Rows from block 7, named by matrix and row number. Rows with one number belong to one neuron. Each number is 128 + 24 x the weight over its row's rms, rounded and kept within 0 to 255. All counts start at 0. Numbers have three digits each. After the name is the row's rms in percent of the matrix's.
# gate: MLP gate (model.blocks.7.mlp.gate.weight, 384x192), inputs 128-191
# fc1: MLP up (model.blocks.7.mlp.fc1.weight, 384x192), inputs 128-191
# fc2: MLP down (model.blocks.7.mlp.fc2.weight, 192x384, transposed), outputs 128-191
gate.101 065:095107136142117156092129086148121147153152092162103126185133125107128147074177129127102167119107132131122110143122106126129156105098140127134100107166119126098147115115115113129168145113116064
fc1.101 071:125104122131155122111122098084124139123141107095134133145143107135123137116172136139145141165138133174111133134163119116107100160143080123111136130115124131109108117174140139167142143140138157
fc2.101 066:122133190128131126134128141110127127093105106121108132177114177122127125124132150152121092158142135122134135180155155109142140109119116110141134137134147126158151122129161162097134112098102092
gate.102 106:120147082112142154117154130107087127135128147104098108120152134110160142112111074140167152143134082146124115125112145173098124152143120075148130108113149114186132149154139152137125136127120102
fc1.102 105:160162136141098105145130149144123092143105168083120148153127104143141150118118128085117127152128090145153107137160176118151158097184096163090171143160101123119171160143118131104093153114118114
fc2.102 108:188142132131134134147161119130108141160128183102107106096111157090107133108108131096081175069118167123152061128135089150137117125110154120110126107134115141145167162133133147169084126099140092
gate.103 091:196176165100107085122152165111084133118124074109115161082125156096103081149162159137103098105132152148150118167115111131094131141117131135162173147108130117119086109106140125124117098165121127
fc1.103 088:160128151124104115121164144136149118103118164163123102136133118142132140134085143190124140088149111126120121158144075147149121150109153147130136078167088168104145129133135160115117133094129131
fc2.103 089:104140105135098076210121139092176133131112145117104149125121070090100130113160111148078123154158152129170122122106095128146114129093144144124155125170155147133103121097101144119091141108101117
gate.104 076:100148131120157146145138131124096175113129122171117133124120110087120078158151122098150124152149106165125084114124089155119128114145161088169138108113129080134106156126126165122107135147109078
fc1.104 074:101117138124193153099148133127110111115127104142148096134155098071122127127103112125127146134130097127136100100109137106113142151099151123137177099117070138099136117091092134129073088123136110
fc2.104 072:109106111143096104098141128175124118113121133073095151131149161150117099177127101106127119144130134127120154107180121083136115104096117156078102086131103087138152132155120171070120114109145092
gate.105 126:142140159119121096156158152139126120157128121160102159142108162084161113113097132165115117109092170125113157141115083165123153157093130141103138136076150134148065134141138141158152084121134165
fc1.105 123:133146128159084111131103160122175123083123096108096157140146174126136129102119174125096155177130147177122058148155118178083141133089104137125094103128152114086118144148118140143119103111134114
fc2.105 147:141118124176142105170150129124121153145104090104106106147137127111106123046107114108075112075134166145128103165107135145139133116145084148132142153093064150113097136109179121100094132157107108
gate.106 082:208117142133133131136111158132142119121087101146140101134127130172134152127128118119144147131154165175118134110122105153110132127127099124085117133117088141075158149152134118110148159083129125
fc1.106 085:058183128118117094137176109157119163135105164129126183148125178089129092198139104127122104162124136114162138131143126152131113141139139140162147123122110139166103101120116133135108103124122153
fc2.106 082:102134129112141081150110135115122174097109119166133127127117156123131089094085091153121125101072135108091105140111129138121127130155122108089182133128101142144138127155106127089121114132161156
gate.107 105:106125160129176115144145106141164136136148112110104093110106128097143134154131145115184142153111123145135157094128073087168137161109119168160147129091186100147133131126206139144166113127151149
fc1.107 110:113145146112142145130142118135130104134144099096110152086099161097106077127105113130138136220128118154125096135117074127106132143096143123129104104159049125172093128114088135093120118071152128
fc2.107 127:128080136082149159101111111148132135132110126105134114094133111118107157089108107105160163118119147160111199166150123138131125099145128110148101132160132153140122157120094087157144076130120104
gate.108 123:109132138131159104080109120099160131142110129130127099100091170114133125096138124129083102159110122083137114099159129145080116168125132115148138148124144108163104129158067128185124092127135128
fc1.108 132:164097128135130126181135145116102103135105125122141097089124110128092109111144148124110135097120143106103167146157127132119110109089133145097107106134146119106118136141165112099141102072099141
fc2.108 146:111148148155154123146125098131073111149073091104169142135137112116156108127135127124127128139106092107110153100125149109137110151163131180143160151148097108117141150136120103071146127127149140
gate.109 113:135165106164080115118094176171132113126150154081127102124155124180164055116095144114148112108091120178170138083109137084148161134126107125103165121115145140098151126122075116129083163108120104
fc1.109 114:147142158126104086093143121139139100125089109116139132109174117092109146106147160137118123104140140109141090140176172104144115167156122128137113103147128155053111117149148139129112160170135142
fc2.109 108:137127114129091122072177144138116136137148133135135091132123097124133089097113131126090104135104084114111174144057118141118103111112128119122156091129150118113135117101108130162126121097144122
gate.110 112:134125106130128088155155106112161128130071160168131111144091123135135130130141134099081119119111135131139158140124132129139114131122147158134140119115107113175092128151089142181071091163137115
fc1.110 109:085131122112072151104103133119117144131086093156144161126104099150137119138094145151098114133098122060131117113127129158168141109076100141086141126109118112135132145129127102140120130079113106
fc2.110 108:102112114111170087148127139144105104135165119147142102150120134130188141136137145190122123084117100141116131159118135139111155143155132150144131117105120135114104153126103127122150141143128119
gate.111 077:119106121110134147113172140161140151104137114132084114125149093134135141114100109165130146159069122166143153124149141149096085134166139150135088122113133142153102110134108144139162125113137108
fc1.111 075:063113118137126103164162134108138101109119146143126145120136162146122084154136162084132106119166134141120116124056145081136119141145137139156145109121112166124132115099134146137141091156134140
fc2.111 076:073124129169113149115138119110151127160130121149161146116147145119099112139103197129143142118128108084117138132144140099135109122114104127168115143155134122093127130116137114119106086116127136
gate.112 065:083170131176158077116117139139132131101136097149143158132152113119124137153137157083129099115111142131157113134132131066098110110154134151118109154118134111167180146152134148146110132147170128
fc1.112 065:087167113091129128139139146118129127097097136152158130140142101156155104144117123140115101138097086124132127136143168093149142130151138195159146130147114099112183118165141135161141099136117164
fc2.112 072:140092130122118076109145117133098088105090140141145188124118159122073141127106148156108094087131121099117113141112087132116104133155115108131074141135158146101099107146112136088140091119127116
gate.113 123:153081149119136136130124129152086196118155125110112158084123144154169139133112154149146132116104112144116134134123072148113122139090142137118137134122105167134080156149140111127161138162127156
fc1.113 119:100139140111169126132130119136105154144137120154113152088131152167104118110123121130113130141081106131139120127117099124157150158130138103128144129102132123136131168157116113120103157103160098
fc2.113 111:119157124096141149113138112156113103126127123191140149138147129094069152127133171154141102102119099138147154125113128126125097137125097147137112124109130116089117137095180121150099111093106158
gate.114 085:102098161166123146130090121128129110118105162127166153164095151140085182114156142150127118144129110174142128151116127141103101149099144125110110124140158103153125151140115117160137079118152128
fc1.114 093:155118128129105117090105102120141146132124094155112118134115087123138119114106127113108140106098159100133147134128138114126148126136127146124111128137108122078173113114118144113081170139091149
fc2.114 096:099087135129140137145138115126127130143091107104168127116100129127143084146135142152125113111147149156115151109113147141108128136131142130095142136124106067134116110154109072098127115107147098
gate.115 102:124180129114122107141118124134099176146119131107104097131136109114143124104087147132138141149147108151121171079132150142124119139104113106156123137136139174173106116087117135161148100152153094
fc1.115 104:103147109159138120147133105143103176145101116110071080152122123133125124122118132139129156161119151141110167085145128145128117179136085109143129137154144149169128095109114119161162131177133138
fc2.115 103:101154119146106101116163109129132127126160176124159127188136087144127132122168143127107128094100098108120131090079126101100160134144139152084107120100134139143126129168168129134124155121135145
gate.116 079:167141126140126131083118127161122158154122134125117120127118117168158122119150136092129128124162148142092086128195125101120121112098153152087107100146107095133139139108106108108137133110121108
fc1.116 077:115114103120121125176100072134148137132154119123137137131158134095118133160120099158136119172100147132176107133108135122166164117129104150131147135108135128110069134167089127109112121165147176
fc2.116 084:154142128081148110134101123132147115113133103136120124088172166124129102118097110125116106073110082148102148139140119138169111164151127119106139112143102164153143112109129103106161155158123131
gate.117 112:143098118102133116104114101098166147139157125105108176089138124188123120134132176141161121135073108158089152196166109146089111104155107107096143106096100127156113126136146096118094087120177124
fc1.117 116:113113142135142123145151094117128168166128145081129130087146147128096118122130158108111126143126146119112111143096140152106155107090111096149118100127071150161144146140172085181136088128154131
fc2.117 116:131117112118149113097134117116142138124138096119129150178139147112150105109129122154151166140096144107133111161118107131112118112084133145167143149131179147118126159117084150107125158112107132
gate.118 095:191103099131135112161124095114107112162069143107136142109096103115111150109127126088079121123141163079106124155110109128176139125149082123110158101118126140131105116127100134150142137116117127
fc1.118 091:107105151138133131099143139149142161156125188082136133128072110115120134105145105137143116108124070126128101135109167149150114108127112125128112112112146136149126142066117134145091199136124144
fc2.118 093:137143123093069143152125139115158131141120131188117133138136141126113109132127132157108106096167165142133168149155129125153169141154128138130155104166113131109169123112147130127151143147132117
gate.119 073:099097118104105123131131142182122089143104150103170113121101110127090118116171142096145122129127153135117155091111128097137113103171109111126128126111130158091108112182146106118088141127138133
fc1.119 078:121140117167150108135154128150149163088142135170067156127211089151115142124105142135149116099110132182188137152122147137085079130081139103133112144106136107120102106104118113098133091100111097
fc2.119 080:113098121129121084137146137155132111167123127133139116104084147102105130054118136123156094105118113091124179124129120114124152127100146178165179137169152149109113107131144164151139140099125132
gate.120 099:154135133174162103208128135118136158106098134134108114155112120112122146118139141091106111173152142152163104126129140119135101118176120161152093132143097167140122153117127145137197141140102127
fc1.120 098:145140091164153109169137132152118163139113139092166133134135144155150152097121155092114122157167135134175123085134174133127101114142159152186113092110081143148099199093128133156163130109135137
fc2.120 117:160137139091116177134133118120140157141086090145132123105164119150101138120113096135136136118161150119146171058106113105132118133133121110139118162182169143120123155136162151212113164138104096
gate.121 102:124102119160104087155131131122107156174081114119116141106110121111127099143149172077139135141091148127110105142166144105098088120144111160145156122092113119112179145152141127125103120144118161
fc1.121 101:125128137120148130155102158161135115115095139167122086135118130148172151131154122140175105111170182087160121127157130103102124144129170140125136151097103131121084134073129138101141157145120107
fc2.121 094:141142158123111137150103129145106142144143113147123143135133151121119088114146140151134109087119114154119122112148106133096130152142140142124118093148114143137149155090139114166131142137154131
gate.122 081:129095108108129160129143136096133141134128163124088150127112124088100138101085149098091116090134155096120117112119149170094124131128103114132088144143142105106104094087117157143146112138165127
fc1.122 090:156105137174136140175139132128135131173100158111142155163093174093098140111135137136095152093157132118122121095116084118136121107134054103118092141137134139145125138125122180141100120108165101
fc2.122 092:138115141146151116169119147153096125125121118159117089075142102120108172170179172117121170107139168126119127088131140163150129171140134134111102132103123124126143121138157087122142146164158109
gate.123 084:084108171119108091121113126158137149132099144152090135144132119146143093183133127168141147133097110183108113141139141173152134106120133129173131100133116096119143127128106115113091150194134143
fc1.123 085:146148086104115126158122153158158109159105133128169130132145157135103109148154150135115110140133129154127134119059149093117171106100104157169151094117159113133177129137114141137164138134114116
fc2.123 080:103080140079147152089143102107115138116118096126141139143145154098143106147103154132138147138161125130121183086145151103170116129175152140117148119115155121115141103126142105122130099124137169
gate.124 106:171098193125161106098095119140076135122111143147147140084124177127118164165096155129140131128089120076118160118123133115140143173132182184106089127169152133110082118139115129140113143109093121
fc1.124 110:160163084123091117149118168123134115141135125103114111175135088129135108111136114116115086108169149147150126112153137137124125092152084092155165153090114114136159135103135087107119088155130144
fc2.124 115:136106116118174157153134106092170107124123094127133119158104165120090086114118145140178137130163098081133131113123110110111134106138165140151122137127120127154146154139106135144128134160136172
gate.125 082:132140138120119134125116166107130142106107129105137154153081123153123117098164088115115081114122113154160141115162136127120146141134144148124148152102170147129115158170071096123142148104142116
fc1.125 085:106152072107114158103136115127107144114130087124162065149157123098133105148083126155106186132109193130113170112080132125171104112089089103110100122170131124149123112086097132139141116168092131
fc2.125 084:095120156104120134099107119094174145129147152135126113161153133144177153101114087110123125071138163109130137122107123107084096127164103168121121088168127133136108119099143083143129096139134124
gate.126 091:128147127133130128124180122145131130162120149109150124105066096102127121158133096134139155181151157120112126123106109151095124121124114128123178121155104153165107130143112168105136141138148101
fc1.126 091:120151097144176105109114123162154137115128131147126098115113110105142104165127078159160129142126105156160119142106122097170128118135161169122130152125101162100142106145158127157116099164122121
fc2.126 083:104189124144129129113113146120126151120135135149119114144152078096129120112160119086094149125148145148121127124133115166115127171161123161125121140093129116141184136098137166118136142105153131
gate.127 085:050095110136091092124136101159102129132120122105096123131129113166124115147161129144107078123152098127181147157156147092151145120131133086134139132137144128120126132128151137072146124151078083
fc1.127 083:106115126158117183101114148128082161103110131174115152105158122129123109140152110130077105138107115170154135155135151164122155135128108089123122119095098091104140072133097131110163149120138145
fc2.127 083:126123120144154146103141139139136103157170113133106103109138098134123100128177106182117104177124076133149192140138088090155112127162151147118122141142112156139140116114124132130163128151106158
gate.128 084:100112073138135133128100150095104140110099107105159116110145082113135141095158082077122127133114167133152121124142118092087108108178133142101162137171127153150119107118151134090150105150059105
fc1.128 086:112123121139145145114141140130096139114112138064167127115154124180099125171168131133149112076111139126140130108106086115090108110145125143140129095117088129138125161130151109106138155098147116
fc2.128 082:119119113171079139125134108146100185152098154189158150131118099126096150096082152119121121108150152134151135150096136119177116111103118143122111106129137147111126134153161128154115073214136120
gate.129 073:102110139191133168141112113107154117114105135097100133108147124100132175155116114125128109154133181150093113107157142164130110127156128142106120152104138105191136108113123119120153163149134129
fc1.129 074:136133134152152094161130087118124117133098166151126147133161177140123099135151152108122120112147139072127129132157120148165132131129138142165096125108089177099134105148128098199084081136177119
fc2.129 073:132127087151107167106162079124135107176150165142105112129120148130100147134142161126167129123165133098138170112094142087105145167091132174135151125142146130122138123117162135188115142160137071
gate.130 120:155131123155112072143129170118185115115135143148136100127103116153115173131114149157150120170132103158121125163138152128167141134115121161121144093153091165142183156146138109127147151085120145
fc1.130 127:139130109139092119133119144113185111082113153185095171136107155172068127104101154118135142137153097150077122161140127152112154122112109133076152113148091104173136129104139129107105139114114114
fc2.130 107:157111138126129145110097128119115131125133121113120135137138133146161102122170123112167119167107112135121169086101115149093105098119116119101117175159141166095094109114114053102117145112137137
gate.131 066:093148090146101128122147155152129132104127065068147137079137110169113129117107134112129124142136112148136132155129142130149130105115088084104095117145112142168148123160093112096112115140135176
fc1.131 069:117101095123097106124151132109130129100130118139119118103136138166090132153100128120145104094126175064133172129200108127116108108122112121113104111123150129142137120157157151137078138122119149
fc2.131 070:132146123115108137138102150145109134141066086140156120148159117133137173104108170097147137114126117139084132092108123146122172111116099143112123125111145165149113126148152102145173096112103124
gate.132 097:167138137109119099135111119122152105134100143136112135149160125163150149123142141103119121104149131168151158146132143189133095115128121128093178173057135142199127161124128135136159121153136168
fc1.132 104:058093190135103106130125126110145136154166162161133137133084117123115133160113125171116097079103070098107118113128157152092154114130170116122151136134114101131127126184107094101139131083104127
fc2.132 102:128125134130134171147142136087178110155126141128145139144150094150146109119138109133117071128134138152110083122111150171113147128125132111108124166110118110123058128135137134114124118125132146
gate.133 097:135109123142117138097107124115137106159134174136081120102056125143125127156118164099136123176108135176080098119107120159084114143081129118137128114137174107135115071151097142123089113103126120
fc1.133 096:125105120142107136108097141111134121140145176127104103117069139101124085158158155127150146126125092144107079114100113158115112153111153101136142103142157125086117093103107159124092172114130085
fc2.133 095:139162117140137134116152124160111102134130119119110164130127143149082127183133120136178127102148127134137115142156135146158119122146114139131122175155105071151124144138142155145099138096124093
gate.134 133:138124133144108131081144102095154131162116111102128121139097174139127121130126159136125163125143150130179119113123113112134139148130132121141152124150113131146100143127103139103127143144119176
fc1.134 123:107118122137120145150081077139105133158133129093147151142144104164137116143180160127169129090127119109117122118133149128132122143129139146139170127156119142100085122116102123115157118134139093
fc2.134 125:158109139158155101103140139165126125133147147123146119138129165112151132113156131116114106071114138124118120161106110150139131120144107125101133128117138134091113160141148114088123084150141119
gate.135 090:151154114138132131136142114161093143122148109132108147169154123152160104124111125094139147172109125158116142072119139136140137156140108160146093146129170072134105097130153132136064142152171160
fc1.135 084:088106112140138128093121084102128162128130112105138155141136110111124111114137126136116147116114111126141109125106106120157136134024115134133099159151115127168114131122126110146080110122137106
fc2.135 092:119121114138115153139118120137097112130060132201118112132132118113124137133110112134099131101119130114140138159101169146119111110155140099132104133112138135120164153192145104087113056107114108
gate.136 119:106164137110123122167142129122110135123107119176160091120119129087127165120114141129091136120139104162140151107153126121149122170162121107112111095138125160128143113173116121083131144133161143
fc1.136 116:127116108152108156145111132093073142112091157078141085109130098081154136128122137134112156146120126116136116175183118115141111164123145136131107122123145102140115136154155113165137154180108103
fc2.136 111:141148154142103103144085097164122138113117140121129087088111118105128122131121149107096121154094149146139101097163115126129131135114128128144107131125104125116115112090164095066150127140121096
gate.137 069:153150101127121130111129120182101146092123128105171107111192103141136167124098138146129109138136135162147106146107140140097116112114149097172162108154148129122134103095150139155149133084165161
fc1.137 076:129107129120138109162136128119154093131128174136108141106122136153126140162121144114139115145138142160107098107136093172073140163144137099145171119150158088081130091139130150133062116106112111
fc2.137 064:155146169104104146153154129119169117109133116143092137108126149099127103124074128122120149163143143147108143134175138087117114128105134104128175161148071103101103102134125164103137138116126131
gate.138 086:105126119137153120190155108175129142127146123167185105105138101107146113130123123134080146086141113117105134142127111161100118135140132151093091154116114086142136140124128081111127092091133137
fc1.138 084:166113137113160159107149119115131148103116147070102145076134173123109121130160138123127151144126111102164147097135130107148163132093183127159158150088128153117119125115140143116112149092091115
fc2.138 091:130147131125135142140140085107152109105168146144125134122102106143126155117141150156088150101138159100142181125133151114100098122141144137127122098168124141119150152099097113117125128136120136
gate.139 076:138090120150117140113132134156124127143170113109155124151141148140160115163130145125138132095125163136110080103114090128132131141123126153108144121147163130095104130161087122137104149103123123
fc1.139 075:142126114090091097123113107141133126137114138143084118141157122086138150120109143134118112130130123141168167100157154157137125142121192104145110116135084148100104149138133146173150146163107181
fc2.139 076:143147127128111103174128201120153104088105181112117110159130151133176085133131142138144174166131142120168119111148127109094139129103149159135112125130136121139136096114100131139148144103160150
gate.140 126:102135115122130070123107149152156121102125205098116070101135138159166084162085105141132079123127135140134118132092131123084114107101141111096116115098118150103133115157132140174123173123118127
fc1.140 129:102139116115097117131148141136172093123142200140074095099124135123153081150132111150138104143150124162117146157145116124118124135145138116104103168153140135105149112148178140167147118126083131
fc2.140 124:126104117110133123143110115150138099115132164150074140147147158121114105112146142118099107108142132110150129109092150152087141132116185145170113121136179160142134137138138153133099115159167121
gate.141 121:180163106108150136132116154124100120138108134092137143142134109106102131112199103094129149104157161156138107139143184137122110114094129134129121123087112128144108139148103120154134125159147103
fc1.141 116:056125134105106149082145113138164157108096065168120131153133078135120084137119156122111126177112141149128159165134110140157106117131098131115126078139113165109157158090142112130106106129144135
fc2.141 117:117096192148138124132126127066101130114141098125150121117131159128142130168131098146133112117132098115134127082102131114140127149115130160131116148118130103170121168152146128033106134118154134
gate.142 108:134114119105126109164171135112095111088117166143094097126151161113138161157127109122126131051134096146160119145158121118176122125159145135116172129176108142156170113143123139162140111135099127
fc1.142 102:133172131150123128103121143147134148169095135151141129160113110159107166099129132160173141140168187101154153108108102098110156151108082101098167152100142146150138122105176124138147145099121151
fc2.142 101:126139106115123097132151096124147111152160112127128164161127135095154120155137110126116109114175089105120087102133113099153134129090126132106131115158117150190112103170144131076162100106174104
gate.143 102:101128150137104117101161152136165115093142148148117129087125119124121144102107177150116098108175153148161128135153153130143153151123149093136115099119148128071118127118146120121103170136120127
fc1.143 103:128166120116137121168146097128141135134112155128140132091146136120107140142141110091129160149161135108102151110130126086105084105134099179135118108118124149151109139112131143117151101141173142
fc2.143 089:137106135128106143112124129104151140132130100114133139145145139156130157144130113137120107114075183109122104115127138163172108150089191157097080137147129137131116149143139118093132099131137089
gate.144 093:137143101135148122119094162165121072155179187114148136149155115160154103151134133150142152094136095129180107098111122129158075106130155111084128137090113106157139145108142107149123149142176142
fc1.144 099:161104129154121145114135133134129113172126144116132104152146087089129222125123176126117142085132132133141122127145144144158068143130117113136171109112092183152149112135128120111121096141146149
fc2.144 088:160087112133142132101098134186127166142139148115165134086150115132114100088114104145132102101135120105149106139109151131123160138085139127105126116181147161122078127104135100131122120139116108
gate.145 104:153078112100126103171143107117090122106105119124129127136142086137090110138122125146160116135113174141094104088177138105132133137121137128154124099137151137138150088142132122130102088155086134
fc1.145 098:148120113109115154174155138113101125107162101124104128117176103140135083109097142099113145103112132153133094102171155119084127110140124157159110117143146132160145116141103161091119138189098112
fc2.145 106:063153105147126122085138117120103132106125182127141118102090106118110164106191122134144121074141120160109173143163120113136111117086139144129129128101114139127137144178111138101102134121135139
gate.146 123:193087147105120123133128110107147127130163151146124125119145175147130141125102149142140115088128159128094151105097125139117147122087161119136069136167122143151161112114124151108150091110104105
fc1.146 120:136176119160153120126166128124105128117126134121124152141123138098138150113118112125087148135123101142142115143120149089123119135147074133113135131101119096168138117125145136166129151155116148
fc2.146 131:101099099127100138064139150139140105119073110147148180117154122099156090065074089170100152122113151129158170106144123157175087126131145157108114102130131135142105110108120089118151144139105134
gate.147 101:096088134119130153113146136129179131149118157091064120122109125147130143128138174119115144135140126117148090111113109134134141119157130117124148122145128133169123149135108131170113158161156133
fc1.147 109:124119136087131163162156133123138145130118150097113170147147144086161090164144128102093118151118142101084085092108119152137174152131136137135125089101168123090115147080108103161099144135136145
fc2.147 110:140143111116151118193115103100165136131126159110097111089145144109113146098088144131144147130166177130168121130133120128131111163115114137143081159125144141133127144104113096128174143121124112
gate.148 082:139159117116104083143123107151177092113136088107116146115157133129082148139097133154136120160128138087139098116113083143117122159134162086119124102189107139136138148153162107154181129119121144
fc1.148 087:146089191125125082145107107120132116095147139133142140117115121132121099108137141106148088127115120154135130128109124121142143143188140141138128083169118132141112106167154102144076138140127133
fc2.148 082:101100115119105110111160108131103113083142168092110158143130130112147085118126145109088138109074119156106161117143132116107186109136158135120143103167142105130123117146145112165183138136112135
gate.149 105:114121173082173155139151102093123108182143107128119138138083126101135093131113121123141156136146144064136127116146123126187149158167114145102134136110155132140122118134092130077124153128126140
fc1.149 104:171112122110136145162121134113125078151164129178125171134152149159141071115109090133105103108115094130112148167136145122160120163145131115136110124134122075128147110114085153100158095158111130
fc2.149 113:121114154153128108112145117128147128130131130106099111145115118129114178137174122126127141133134088095139096122139144116123092116115115169074136128106180121094148123131134102144130103098134122
gate.150 122:064170146144152152158122122114154100133116143046099153123115154169119113137099113098117118176143131170140137130101118134095158139117146101131135129103147120177144142093076149145176159082111143
fc1.150 119:125135138121128109120094126111130070116124137136105135157164110180159074129146137095172125095128113161135102112127157158110124117181123173132150137130139104100144091136097133119136133106089117
fc2.150 114:158127131173139174119155149136117143132134095075102147144135119167135109150092102136122116128127076110116191100153136153141174122135113132118120119112162091106130131118149173102093132087116093
gate.151 089:142141125114148126101088122110126098143146119176139119179117128126100148130132119160161147091143123145129100154175159079164169127111137136117129086126125162131103158102126098093143170150144152
fc1.151 092:091093135131149118109116146099133144135142096109149127112104167170174122100142141121169119124138133113133116094116086136144137118168106101093129185137132130163105127141133106142126148136137130
fc2.151 092:162062114112128153123112158153137137116113143092124118114118115171111122112120108118132099165121137142100172146077116120121123109130091125108110142094106135159092118133096156155133117121129074
gate.152 089:157149129122148082110122125107178124067080111132111154158111104089138140128140108119103086154108134134160128166169108067143096089120130150100103112086107123165086117172102110103157114123145098
fc1.152 094:117158166104090111115118130165132135121142103126137069143140115130176152132107140125109123175159101154140152074126155113175135125165180161098135124095158137120154124145152139128099129129119135
fc2.152 092:088142136140123138080137186153138125159146126128146098144128114142099154098158123099120126117120107134151089134141177111146125115145087136120120147123150139168156135134130095088118111096127162
gate.153 135:062134126090124148125126134127178114158116146104111130104129156189115134116118150117157137170133079134148143099142100106118120116105124106119106156127123121131135108121103114160136135090121131
fc1.153 133:047109117163095152151175149132123151098096110143127114157111156102113151139130114154111127145110135145107117175096124128145158129110155121141134118120140121154178134102187133138144132123095125
fc2.153 115:125127103174147103087115142115127139130121209091126137108149094116113143114129110135105122158090112079108131132132132102091127097109146122119074123128140126143153104118114103132171103187101102
gate.154 081:122118106138159151174138133165118133160131119105111172129122169042094110116114134174108107152141111106118112106150138119162126164139105142130125145142117128130099098088106147135070193102153092
fc1.154 079:161173146176126120107139105149133087131125095166141112151150171104135082129140108152110101111130131121158154153150155118122076133159077178102133137115169113084134110126123149147093126154111076
fc2.154 086:110144127132132143095122140092123161107135108156139125129130124146100123117117124150098153070164149089118078177158104151113095094114154150149147117137154154082133119146151127120114111113138092
gate.155 115:130143110159164115154129121207141112137147136133146153121105132130133101132140136137148151079123125132131102119116099125135122125169114104149149169115159169112133103104126122102190151110136135
fc1.155 121:173132185136126146128118162109108138106119146134123127112106146148114149122174158106122131097140124142144113101121146076132177139091138136093132120125145119148107132131118106135145085160172130
fc2.155 117:162117096096132102133126149129151129131129113138094122114104138108103181097117148143172150105129136125149156155142139131105117145091140130122118131152169147122173128115084133094173158136174066
gate.156 097:064142108114152101108140101122068121148087174161147118149153141123135138148145123135103131140171138107095130120139179125103118104128132169100187115104148126059097123132119141125075104152110139
fc1.156 103:121107101146142129140152145111136160116125114169120121117117105158113154157115122122127113125140114123124135160185138163118122132106125147079110143108103113141147096153123089128126114113106125
fc2.156 096:155104145114118150140155158146146146144145085133125105143068189100140091173142159159158144117114118097105099131157128151143135156102104109076091116140072144144121140132158108179132113131164198
gate.157 094:098121105095105122093138116108086117111119146154137127072097144112153108148128158088149138144128108165127102104147138112119146141058159109124125169157138097107120139129167138149084122129136124
fc1.157 093:153160131100139132143105114128173128113109156146144124130154073137129133120106115128101110128123083146135123123127158131099092102141096153125093090072076119110108154142126125148152109138133145
fc2.157 097:149125110133103071141115107155123122125133101172104104126144150101146118122121143120120116128115115098138132109119111112107138120099143143110150099111117110105144175065127109102098131144104111
gate.158 132:042130123138155102145114138113106089156134121110136122123115120188163078134137093077181117147119117173140076152144132123161108136150104171111128137130076103164184110143116119156138157083138144
fc1.158 145:072146135126162152159143134129152133142136107135087128128114135171141069114095126113098127205112129132122112152129126079129095168112092119126136161101118128143113087105119138157124151123077138
fc2.158 127:149105142150117134140137159105138110144172112150126123123110135119102102143145159103140118127162083147095161136152117116113130133132122117130121163129140106146133153117092180091078144117101176
gate.159 096:115121142152087123098131163127116139163155116092143081129122147108131128158127116130146131046120107096117105175120127111173161097157107106104123163106126105089129139128138138131098195107135127
fc1.159 106:126111141142108156108128154112180132121133172181114166145102130170142097121133144139177111170079124119117111132126178109135124131164147171094110157094122155102058133110118111124133135107119122
fc2.159 101:127117121138133119122100112133079070142148124133129104134111124113101172098122081107146166117141122129109108104131110121158151153102165143134158127128128108141153157104095122108109112140132110
gate.160 087:129122151135123110127142115063138145147162076153094157164111145087161125105133109135128144126137090095137104146098099104099160146110103122148121157140141104146181171135107131154090126087148108
fc1.160 086:086151096141198108091130124152106161090129150171125137103164122132113093125124136165084129138151119146087162115149122129113104123137088095094117120137122124141192131116127145074134146112137149
fc2.160 081:120145071111105083160114147143154086155110134146131100156150078099145142089154114099148137105116137146135102144119124129079178108132145126107111117163090112177121150129153109121172144120113111
gate.161 133:113110080132117084114131137147128100136160126116171115156120151131119145142118157156132136101126127135118158094098157152109114139165142086175164116138152151073101142118103130112126151124102117
fc1.161 134:130086112129165171145154107159121148082131143166092106179119131104145091130145091140144125124148131106136137137109110139110134111129171131126090116161093116100119155111101095175114158118123162
fc2.161 128:094084119159143109171114130140161132098075105060089141136149121158105126085174146143106120159121102133121121156122164115127149121114152116124112143118190069162157114112101146113123157128128137
gate.162 088:094095127085144119134170087125168136133144091107130164110164146134161147149134208139165092162133131118126109103141105169137107102145182099184097151163142097113141121143162161145109128129142085
fc1.162 084:155119109133175138168168144131152115180097107098119152144110144121117174160122124133178148192095111147108143149144111164121107142121143125163106125157153182146127107129144136172120132138121129
fc2.162 081:126143170160113124147140115105162170106171151129165140108130158132129167122151124081136154147080093102150127120152150101129121107124144128115135148077165141129124100113103103147080092137120137
gate.163 111:061158122121115122135172134126152096114121145143099136150154120127112143115082134137142122111124133140162075131130122117086157124144150109101159101148112118090167148139147127095118193120119133
fc1.163 117:156131120115172135101119114116101122148149153103129119085126104108143129127127116129118126140147092083077143092116114127128142144146133134160157135104132105135100094081128130104128054150123120
fc2.163 122:131144119149128087116153123109089098104123121176131147111130176174158162136146147122158151105078160148147117111137145133081129143121109122148122108120146078149118149158129170106107147129147090
gate.164 065:124126099160117133129155156132167106125152131139124132111167120095096159108133156120145151128149130139144115119133112133140133063095143154123157148107126163128145119158142071094130100099144101
fc1.164 065:087128138125153149133138116108165105098104164110110087099139097114110164130120100115103131113149120153155111149180103158102119171128111113155113106096094147172177109094149128128116125144103090
fc2.164 065:104113133143124155100132121148118148135172103086103132127116071199154149158133182170115153100156104114131117126152159108117132136110123128112166137190160083134162125092083188142137177137158136
gate.165 088:159133147120166119120100100099128147138130151161131121150147139132111081163160150080146121081148145115157103105153124120101134124118134152152135129118085109105128118121148151148126100136124129
fc1.165 089:121144165087113131136180116140112138108135107130136164132139101167145073165155126115129129141098202152128140122119141163156124076144155106163109126127148107130152128121155116115086127152132161
fc2.165 080:113145119103133104134142125124120124134173134150119103176147131140105143175188121153159116107113122127141080177128104173131123149114137142139112052122133120129110143133185119145123141137088175